A small image captioner, trained from scratch: encoder widths [24, 32, 48, 80], decoder norm layernorm.
Rows from block 13 of the image encoder, named by matrix and row number. Each number is 128 + 24 x the weight over its row's rms, rounded and kept within 0 to 255. All counts start at 0. After the name is the row's rms in percent of the matrix's.
# fc1: squeeze-excite reduce (encoder.blocks.13.se.fc1.weight, 15x240), inputs 144-191
fc1.0 086 [103 148 121 173 139 160 119 108 151 119 115 118 133 159 131 136 111 140 122 131 172 114 156 142 136 150 112 121 178 116 127  92 122 156 123 111 141 129 107 110 150 104 140 121 107 108 125 127]
fc1.1 093 [123 145 135 154 141 138 128 115 152 120 108 113 143 164 135 144 117 153 103 126 156 110 157 148 125 145 126 110 184 118 129  82 134 151 118  98 146 123 110 120 152 116 142 123 106 109 141 109]
fc1.2 111 [114 135 127 178  99 130 117 116 130 114 119 125 126 128 159 153 119 185 154 147 176 157 130 116 155 113 177 132 166 108 130 126  95 121 118 134 137 109  99 136 137 128 126 134 130 148 119 127]
fc1.3 031 [123 138 148 157 102 173 131 108 138  99 122 123 129 134 102  79 151 108 129 139 145 141 140 149 144 141 131 130 120 102 131 135 111 129 145 122 148 135 144 155 147 146 115 120  95 114 125 181]
fc1.4 108 [164  80 131 156 148 158 157 147 135 130 118 131 164 106 161 141 115 128 145  86 158 132 167 120 141 162 119 133 143 164 115 139 163 119 145 144 113 136 170 204 145 112 141 129 130 109 145 156]
fc1.5 116 [117 140 115 164  99 138 130 125 135 131 143 128 137 131 164 151 126 195 144 139 149 164 128 125 130  67 191 149 165 116 103 147  73 131 134 123 138 107 100 126 139 135 129 140 132 127 137 112]
fc1.7 136 [111 145  90 143 101 117 117 139 135 133 125 127 134 133 139 162 129 173 140 148 135 168 121 100 150  79 191 147 139 122 130 153  61 125 124 133 140 109  93 131 126 143 124 149 127 132 128 123]
fc1.8 114 [144 106 142 134 159 132 142 149 131 146 125 138 151 141 116 108 144 111 140 153 133  98 164 145 165 164  94 128 142 172 157 116 175 137 119 140 108 131 159 156 148 121 158 130 135 130 131 157]
fc1.9 108 [159  77 145 156 144 137 139 143 126 135 127 126 162 109 149 134 118 128 154 104 155 127 155 119 163 177 116 118 146 158 137 130 168 125 115 158 110 125 172 197 146 111 147 126 139 122 132 150]
fc1.10 088 [104 149 135 175 102 141 101  95 157 112 116 110 126 122 145 166 122 136 121 133 174 140 129 136 133 123 133 112 188 102 125  90 111 135 121 108 153 117  96  97 144 120 120 133 112 117 126 124]
fc1.11 114 [115 141 114 157  98 126 116 126 133 130 143 127 133 114 158 145 133 192 139 139 145 160 123 123 128  69 187 152 164 117 106 150  80 131 131 128 134 100 102 126 132 129 127 140 135 130 138 114]
fc1.12 101 [119 167 124 156 151 137 129 111 153 112 110 118 134 175 132 139 121 157 112 163 133 113 142 157 145 117 145 129 176 143 133  88 118 154  96  92 135 121 101  94 165 121 153 137 120 132 126 120]
fc1.13 088 [136 151 154 130 136 170 144 107 151  96 130 124 143 130 119 151 115 130  98  97 154 138 146 139 107 116 128 102 157 110 107 122 121 135 145 108 163 134 117 123 118 128 125 121 103  93 156 113]
fc1.14 117 [114 137 137 162 146 138 112 121 135 122  92 119 121 140 124 136 126 161 127 216 136 133 139 135 188 140 145 124 158 115 157 112 126 132 114 104 124 110  96 128 145 122 137 152 133 154 116 116]